config.yaml
hidden_act: "relu"
kernel_size: 3
label_smoothing: 0.2
beta2: 0.999
max_steps: 39300
epochs: 34.7
Rows from block 4 of a small image classifier, named by matrix and row number. Rows with one number belong to one channel. Each number is 128 + 24 x the weight over its row's rms, rounded and kept within 0 to 255. All counts start at 0.
Before each channel's rows are labels from the 100 images, of 14976, where the channel reaches its highest value: "peak on" is the class under the peak; "colour at peak" is the nearest of a few named colours to the mean colour under the peak. Only what is clearly more common there than usual is listed. The data: drawn branching plants. In brackets: how many of the 100.
# c3: 3x3 conv (model.blocks.4.c3.weight, 160x160x3x3, each kernel summed), inputs 0-79
# c1: pointwise conv (model.blocks.4.c1.weight, 160x160x1x1), inputs 0-79

peak on: foliage (92)
colour at peak: pink (35); green (27)
c3.97 [131  84 123  83 117 104 113 126  83 102 108  89 106 112 117 123 111 134  86  97 131 128 116  76 102  94 132 122 123 119 102 125 119 139 135  98  88  78 127  91 107 125  92 107  78 119 136 136 135 132 129 113 123 132 143 135 162 161  94  65 108 103 110 136  86 147 120 134 137 138 143 115 144  81 112 107 100 100 100 121]
c1.97 [137 118 137 158 118 123  91 109 125  71 129 133  87  98 154 109 125 111 119 128 131  90 172 113 116 110  95 123 138 112 136 151  72  72  98 107  81 104 107 126 114 141 128  98  97 115 102 119 125 140  85 129  87 111 114 121 152 123 127 117 154 109 160 128  79 105 115 113  84 109  89  86  94 146 132 134 126 114 113  96]

peak on: wood (66)
colour at peak: grey (81)
c3.44 [ 92  86  90  96 125 109 160 125  85  92 130 132 125 120 122 131 105 107 122  78 146 106 133  92 115 147 107 117 136 135 110 140 104 157 132  90  93 134 112 138 136 112 113  76 116 135 142 114 121  96 105  95  95 163 120 107 145  92 141  85  96 121  95 168 103 161 120 143 127 123 122 169 135 104 101 114 102 115  93 108]
c1.44 [ 99 106 131 104 121 155 160 131 126 139 114  96 108 111 106 107 147 124 152 125 126 112 157 128  81 122 120 128  83 109 117 100 132 132 131 105 111  97 132 123 125 130 100 140 111 150 149 128  53  80 138  98 113  99  74 128 110 132 135 135 153 108 112  67 150 149 130 115 114  78 140 145 110  98 154 132  68 126 119  86]

peak on: wood (37)
colour at peak: grey (54)
c3.111 [127 120 125 143  97 139 115 175 168 128  95  89 122 100 160 121 121 109 168 121 140 149 118  94  96 160  94 151 138 141 104 113  94 160 127 123 125  95 127  99 147 122 103 125 108 125  86  84 126 137 114 118 132 137 157 141 145 143 121 131 108 149  68 124 110 105 108 101 174 122 129  99 139 128 140 127 103 177 140  99]
c1.111 [120 120 122 169  85 128 133 159 125 143 149 155 149  84 123 102 148  90  89 135 110 120 133 105 130  98  66 122 132 129 108 113 111 137 130 140 103 146 112 134 137 127 167  93 128  98 113  99 123  99  86 103 100 118 122 113 144 151 140 129 163  84  98 121  79 174 108 106 101 107 106 128 112 123 120 125 125 125 154  77]

peak on: foliage (99)
colour at peak: pink (29); red (28)
c3.67 [153  43 111  76 124 135 120 119  96 123 122  80 119  99 117 139 105 124 124 133 102  69 105 117 100  91 105 142 112 104 121  87 121 141 139 158 103  91 136 132 100 124 101 122 116 112 136 115 131 133 114 129  76 151 130 121  97 116  96 144 121  71 106 130 117 138 121 143  94 147 116 118 152 124 109  76  76  94 122 108]
c1.67 [145  91 164 113 139 141 121 124  98 154 120 131 118  86 108  91 110 108 117 140 135  73 144 100 118  61 115 114 136 107 128 157  94 124 128 131 124  98  98 126  87 135 147 145 105  92 121 142 143 112 108 132  73 158 152 136 108 100 137 157 118 149 127 153 115 110 146 115  82 155 135 129 140 153 146 113 165 114 120  95]

peak on: wood (80)
colour at peak: grey (67)
c3.112 [128  57 124  63 147 150 115 102 102 123 139  97 124 146 137 142 123 110 114 117 153 126 116 131  86 116 108 116 118 152 139 121 135 146 142 133 101 109  97  99 119 110  86 110 116 139 178 155 135 122 107 132  88 148 124 127  83  88  78 105 142 147 145 162 137 139 153 114 139 125 104 139 149 131 126 121  95  88  89 109]
c1.112 [ 99 119 158 109 124 118  90  83 138  90 120 115  93 103 114 140 115 113 103  60 106 138 148 117 123 131 141  92 122 128  80 117 101 127 131 107 120 132 113 123 117 113 134 116 111 118 122 132 115 176 102 121 106 125  99  76 101 101  99 106 143 138 144 136 110 127 120  79 112 117 108 133 118 144 108 117 116  83  88 110]

peak on: foliage (99)
colour at peak: green (27)
c3.12 [134  31 119  76 128 158 124 151 104 115 103  93 126 136 102 145 103 122 133 149 141  98 136 148 110 124 111 167  77 133 115 104 116 131 106 156 141 123 168  67 117 129 102 144 142 142 152 141 146 142 120 152 117 146 131 105 165  96  97 114 164 124  92 152 128 180 133 138 107 155 139  98 135 110 107  92 114 104 121  80]
c1.12 [124  90 113 181  81 145 118 146 125  89 159 170 110 154 108 116  84 113 106 121 125  88 145 103 126 124  91 127 104 131 133 171 154 111 121  97 110 143 111 115 108 124 173 143 101 149 123 161 125 129 106 103 121 104 135 109 129 110 181 148 162 133 142  91  97 120 116 127 103 101 132 130  96 153 104  89 179 130 105 109]

peak on: wood (54)
colour at peak: grey (49)
c3.83 [156  57 119 141 122  91 119 132 179 141 170 123 109 159 133 146 122 159 142 101  80 128 113 184 130 105 136  95 113 179 103  92 122 139 127 104 142 147 117 143 136 162 133 141 128 129 120 133 149 123 148 102 142 106 126 143 103 101 108 115  97  98 148  94 121 154 119 107 126 117 119 153 117 126 113 123 107 114 147 196]
c1.83 [139  57  97 104 112 139 129 135 129 128 134  72  93 108 108 118 118 133 157  85 103 151 164 150 129 136 129 128 117 166  94  86 122 136 141 120  99 143 135 138 137 133  80 133 157 165 151 135 160 137 125 105 150 109 113 134 104 111  67 140 126  92 139 103 137 130 122 136 167 127 140 123 162 122 141 118 109 114 140 155]

peak on: wood (51)
colour at peak: grey (55)
c3.102 [112 116 155 144 132 120 113 129 136 148  93 131 113 110 167 117 110 137 166 139 104 142 122 137 123  86 133 126 109 121  88  70  98  96 129 134 135 138 112 116  84  96 137 139 141 112 115  87 143 128 123  76 125 109 175 133 139 124 112 106 118 124 119 169  94 105 123 160 111 120 144 146 118 146 161 123  96  90 135 177]
c1.102 [151 122 110 139 124 102 129 115 125 159 108  77 112 143 128 134 129 141 171 133 119 125 116 141  59 150 120 107 126 139 127 101 135 108 129 146 123 100 153  88 138 131  80 147 157 188 134 102 137 132 151 132 118 154 152 106 149 138  73 127  89 168 104 146  94 118  84 154 153 122 124 148 150  90 161 138  62 150 142 116]

peak on: wood (83)
colour at peak: brown (63)
c3.3 [140 100 126 119 135 160 104 113 111 134 124 111 119 144 140 145 100 136  94  92 117 117 120  89 104 102 137 145 149 148 104 143 112 148 147 122 123 100  92 176  96 109 114 109  79 136 136 150 112  94 110  81 134 129 131 144 169  99 116  93 147 136 144 115 134 133 117 168 118 128 149  90 106 128 105 103  73 114 142 128]
c1.3 [114 148 120 120  92 130 112 119 143 112 142 129 107 122 113 108 140 119 145 101 141 133 142  62 107 132  88 108 138 119 122 165 100 147 162 103 108  94  87 132  84 122 135 104 105 141 142 145 125 115 104  69  96 133 128 132 135 135 144 101 142 116 149 136 127 123 112 105 111 104 106 136  97 126 136 164 120 128 110 129]

peak on: foliage (65)
colour at peak: pink (37)
c3.55 [133  86 146 159 113 126 124 135 162 141 144 133 129 110 119 128  99  92 109 109 109 106 110  72 119 107 120 116 107  96 126 126  94 105 109  85 127 105 149 113  87 123 101 111  93  94 115 139 151 116 112  80 110  60 164  93 112  91 135 140 142 136 126  99  91 117 137 101 121 123 120  82  84 121 140  86 105 127 129 139]
c1.55 [116 110 126  97  85 108 123 140 118 125 104  55 129  76 128 125 115 126 133 121 131 144 106  93 106 127 123 148 152  95 116  80 116 141 146 113  98 140 140 124 125 151  76  91 143 115 138 106 117  89 114 106 120 153 154 118 167 114 102 128 124 145  79 139 115 112 149 159 157 105 123 119 157 141 133 121  41 120 132 117]

peak on: foliage (46); wood (42)
colour at peak: grey (47); pink (32)
c3.72 [147 112 122  80 120 131 111 107 109  97 146  93 122 127 124 124 140 110 115 121 140 101  65 119 113 124 126  94 139 136 133  98 111 139 123  95 137 148  74 142  82 136  78 123  86 116 123 117 142 136 109 146 131 166 109 135  93  86  96 102 105 127 100 147 147 149 121 151 117 140 112 140  78 135  70 103 108 131 135 118]
c1.72 [107  83 143 153 114 128 111  94 144  96 114 149 111  90 142  95 129  95 108 125 126 102 108 138 155 108  94 134 136 115 106 123  53 104 158 136 129 145 111 142 103 114 146 115 128  75  91 134 118 151 105 149 122 112 123 141 128 110 169 151 138 118 125 139 113 123 170 124  78 111 134 125 116 144 104 111 146 105 123 130]

peak on: foliage (68)
colour at peak: grey (51)
c3.126 [126 118 111 166 129 162 117 133 100 110 124 125  82 134 131 148 119 111 117  99 153  81 125 121 130  93 128 110 140 124 152 121 107 121 120  98 113 108  98 166  89 106 125 141 101 151  95 104 110 123 101  80 106 119 111  90 103 110 143 133 114 171  81 100 162 124 132 134  71  96 117 115 107 142 131 115 129 104 145 124]
c1.126 [159 134  93 119  92 128 131 168 123  76 147 146 113 112 127 115 139 113 117 127 135 124 144  96 133  99 120 123 156  97 139 125 111 135 157  98 114 115  76 148  75  95 154 105 139 128 136 146 132 121  51  52  74 146 107 140 119 121 153 109 138 133  81 110 118  87 144 112  94 111 101 107 134 145 118 122 150 115  81 137]

peak on: wood (90)
colour at peak: brown (57)
c3.135 [102 191 114 124 118 130 125 107 129  80  64  89 120 124 117 111 137 111  89 140 119 116 133 136 117 117 107 125 123 111 102 113 103 111  92 162  87 126 110 126 120 106  88  76 120 112  98 138 129  96  83  90 106 102 155 157 140 112 100 137  87 119 121  96 110 109 122 167 101 100 125 134 133  93 135 111 132 127 122 114]
c1.135 [ 93 160 146 116 125  87 134 105 123  70 127 114 111  82 138 136 149  97 130 113 140  85  97 112 140 160 136  85 109  88 147 139  50 116 117 137 149 132 125 114 112 131 128  92  95  92 102 119 117 153 102 161 102 110 125 163 131 125 125 121 104 124 121 162  82 106 137 147 117 148 118 114 144 143 135 152 138 143 108 127]

peak on: wood (59)
colour at peak: grey (81)
c3.23 [144  90 123 114 136 144 105 143 142  84 109  89 154 115 134 130  71 139 133 152 122 109 110 140  65 133 146 121 113 137 118 101 121 129 100 125 144 122 105 121 157 108  89 109 101 116 122 114 136 129 138 132 112 138 125 132 124  93  93 150  84 105 108 124 136 182 123 117 137 150 138 126 107 101  92 100  60 114 133 124]
c1.23 [130  25 107 125 144 137 130 139 134  95 118  71 138 108 159 133  87 129 115 141 108 128 112 115  81 142 136 156 144 134 132 104 119 114 127 126 147 112 131 160 151 125  96 130 125 142 137 125 119 134 169 125 127  90 122 128 139 124 102 136 103 140  70 135 123 133 114 104 144 150 135  91 140 103 106 109  64 153 145 151]

peak on: foliage (95)
colour at peak: pink (32)
c3.132 [133 110 148 102 115 117 165 111 113 137  96 103 114 104 135 117 175 146 113 116 151 125 128  98  97 124 105 114 130 111 120 139 102 129 129 114  92 102 106 115 123 107  97 110 119 136 106 130  99 100 112 101 123 134 103 143 112 133 100 154 129 107  90 111  99 103  83  98 124 122 115 128 100 131 147 156 126 119  92 121]
c1.132 [122 124 129 116 138 123 159  88 111 111 133 129 112 122 155 110 144 109  87 117 154 116 136  98 105  84  88 130 131 111 158 142 119 112 104  89 103  87  79 103  93 124 134 138 125 134 104 111 117 111 116 106 124 116  90 109 109 114 126 150 139  94 114 138 119 108  89  73 108 103 113 142 105 124 135 154 143  82  94 116]

peak on: wood (92)
colour at peak: grey (76)
c3.145 [134 117 147 139 134 145 168 105  96 108 111 132  98 111 141  93  97  85 110 144 132 116 107 100 162 104 109 144 135  63 113 120  78 151 118 122  85 137 152 161 114 116 119  94 124 135 118 117 144 115  73 104  98 185 169  94 144 131 143 125  99 139 111 136  81 103 139 146  75 131 149 108 123 137 126 111 133 120 102 112]
c1.145 [ 73 116  93  93 127 112 166 119 109 134 134  73 105 131 121 129 113 115 127 106 125 149 111 118  97 151 161 103  84 147 116 108 128 126 138 120 144  89 141 125 104 133 122 140 131 139 123 124  99 127 129 122 140 145 118 116 111 118  85 107 126 149 126  80 151 122 136 110 167 133 137 171 122 128 106 110  82 142 133 112]

peak on: wood (28)
colour at peak: grey (59)
c3.125 [140 107 129 131 130  90  96 106 171 143 154 128 137 129 137 120 118 131 162 138  95 106 115 158 116  80 127  85 121 125 100  73  99  94 117  96 163 147 105 155  85 143 120  90 103 103  99 109 138 116 139 136 124 114 126 145 127 105 117 122 104 110 123  97  99 143 142  86 143 143 115 128 107 112 107  80 109 108 116 128]
c1.125 [134 129 110 141 109  92 103 105 137 171  91 141  79 140 117  99 148 138 145 161 129 141 149 140 125 118 121 144 125 131 132 126 138 123 145 129 118 179 118 136 101 186 124 134 157 141 132 138 118 124 139  97 156 103 107 135 145 135 136 133 143 141 142 104 151  80  73  86 140  56 152 133 111  99 103 149 136 123 150 102]

peak on: ground (43)
colour at peak: grey (67)
c3.64 [104  90 114 113  98 157 113 133 128 103 140 113 105 139 112 133  86 132  81 110 108 110 106 100 105  98 113  99 134 145 132 148 113  99 120 116 107  96  94 106 127 108 113 110  95 161 130 148 107  84 117 120 116  93 123 117 106  94 135 129 107  87 127  78  90  82 104 131 105 108 131 105 138 127 126  86 114 137 100 118]
c1.64 [153  97 139 129 127 141 152  88 120  86 139 118  97 147 171 129 127 137 105 127 135 108 121 126 101 107 126  96 158 137 151 155 110 126 113 154 127 105  95 112 125 105 102 138  86 159 108 105 126 142 132 166 111 115 103  91 136 134 142 147 132 132 132  96  99 121 132 141 105 146 113 144 126 142 136  83 124 122 133 112]

peak on: foliage (26)
colour at peak: pink (37)
c3.104 [138 136 103 169 154 105  92 114 133 121 118 125 135 148 138 116 176 140 128 129 105 120 103 108 111  82 152 115 116 149 129 109 104 113 134  86 152 129  79 116  99 155 121 123 109 138 127 130 144 139 134  56 132 114 147 133 133 101 118 112 106 137 127 124 136 126 118  97 133  93 124 179  98 117  94 114 115 118 106 129]
c1.104 [135 124 103 116 126 124 136 112 127 116 117 120  96  82 115 147 142  99 121 119  93 144 147 134 174 123 107 138 119 103  88 110  94 113 176 113  85 164 124 123  94 113 130 127 130 106 147 141 147 150  91 132 113  96 153 182 158 102 142 108 169  86 140 130 117 109 152 106 122 121 137 128 152 146 129 100 122 123 107 120]

peak on: foliage (87)
colour at peak: green (38)
c3.146 [138 181 105  95 136 134 161  80 118 119  99 120 119 144 135 137 157 130  81 123 157 143 114 116 112 160  97  91 124 116 163 148 126 140 122 122 128 129 116  87  95 112 132 128  73 108 122 153 106 126 116  92 131 162 171 166 120 142 106 129 147 156 121 127 146 129  98 145 127 103 120 117  98 120 132 135 130 142 124 133]
c1.146 [155 134 161 135 134 128 134  96 146 133  96 157 117 118 107 101 140 137  88 158 151 123 139 110 135 119 109 142 107 101 140 159 114 159 141 143 108 147 108  89 118 148 124 118 115 103 136 153 133 109 135  58  96 163 141 127 102 128 137 177 119 125 147 119 168 134 102 128  71  72 132 138 105 102 123 145 141 136 123 147]

peak on: foliage (61)
colour at peak: grey (46)
c3.150 [117 110  84 124 114 126 110 132 129 121 109 135 140 119  93 100 126 145 107  76 144 100 131 132 109 151 114 123 117 142 107 127  97  99 102 104  98 128  66  53 163 122 127 105  99 137  63 137 139 144 139 130 132 113 140 143 130  84 146  97 126 143 159 100  90 131  98  95 141 105 113 115 125 105  98 124 131 129 115 121]
c1.150 [136 107 118 106 116 160 130  92 136 129 132  83 166 150  95 140 121 139 118 128  92 126 111 144  97  88 138 122 114 129 134  78 126 126 103 126 123 125  77  78 132 165  91 122 130 109 109 120 137 134 135 131 131 128 146 145 120  99 106 114 120  77 148 107 102 153 135 108 118 131  90  79 121 112  76  81  82 116  94 126]

peak on: foliage (33)
colour at peak: grey (46)
c3.5 [138  54 129  74 123 102 109  99 137 137 120  70 129 127 103 117  83 120 112 125 108  90 121 101 106 124 128 113  90 120 110  86 107 140 124 113 111  87 125 103 129  92 103 129  97 110 141 124 141 116 118 115 102 111 114 106 124 135  99 104  93 100 133 113 111 127 111 161 100 143 126 131 129 107  96  78  90 116 122 128]
c1.5 [178 123 137 125 119 115 142  79 150 169 108 128 120  96 108  85 146 103 115 139 132  90 162 114 120  87 100 108 104  91 114 130 114 122 103 121  93  83 139 121  91 114 123 148 116  80 114 148 165 126 121 121 120 110 134 150 141 124 146 129 161 131 141 127 125 145  48 162  72 123 100 151  98 121 129 111 132 118 137 115]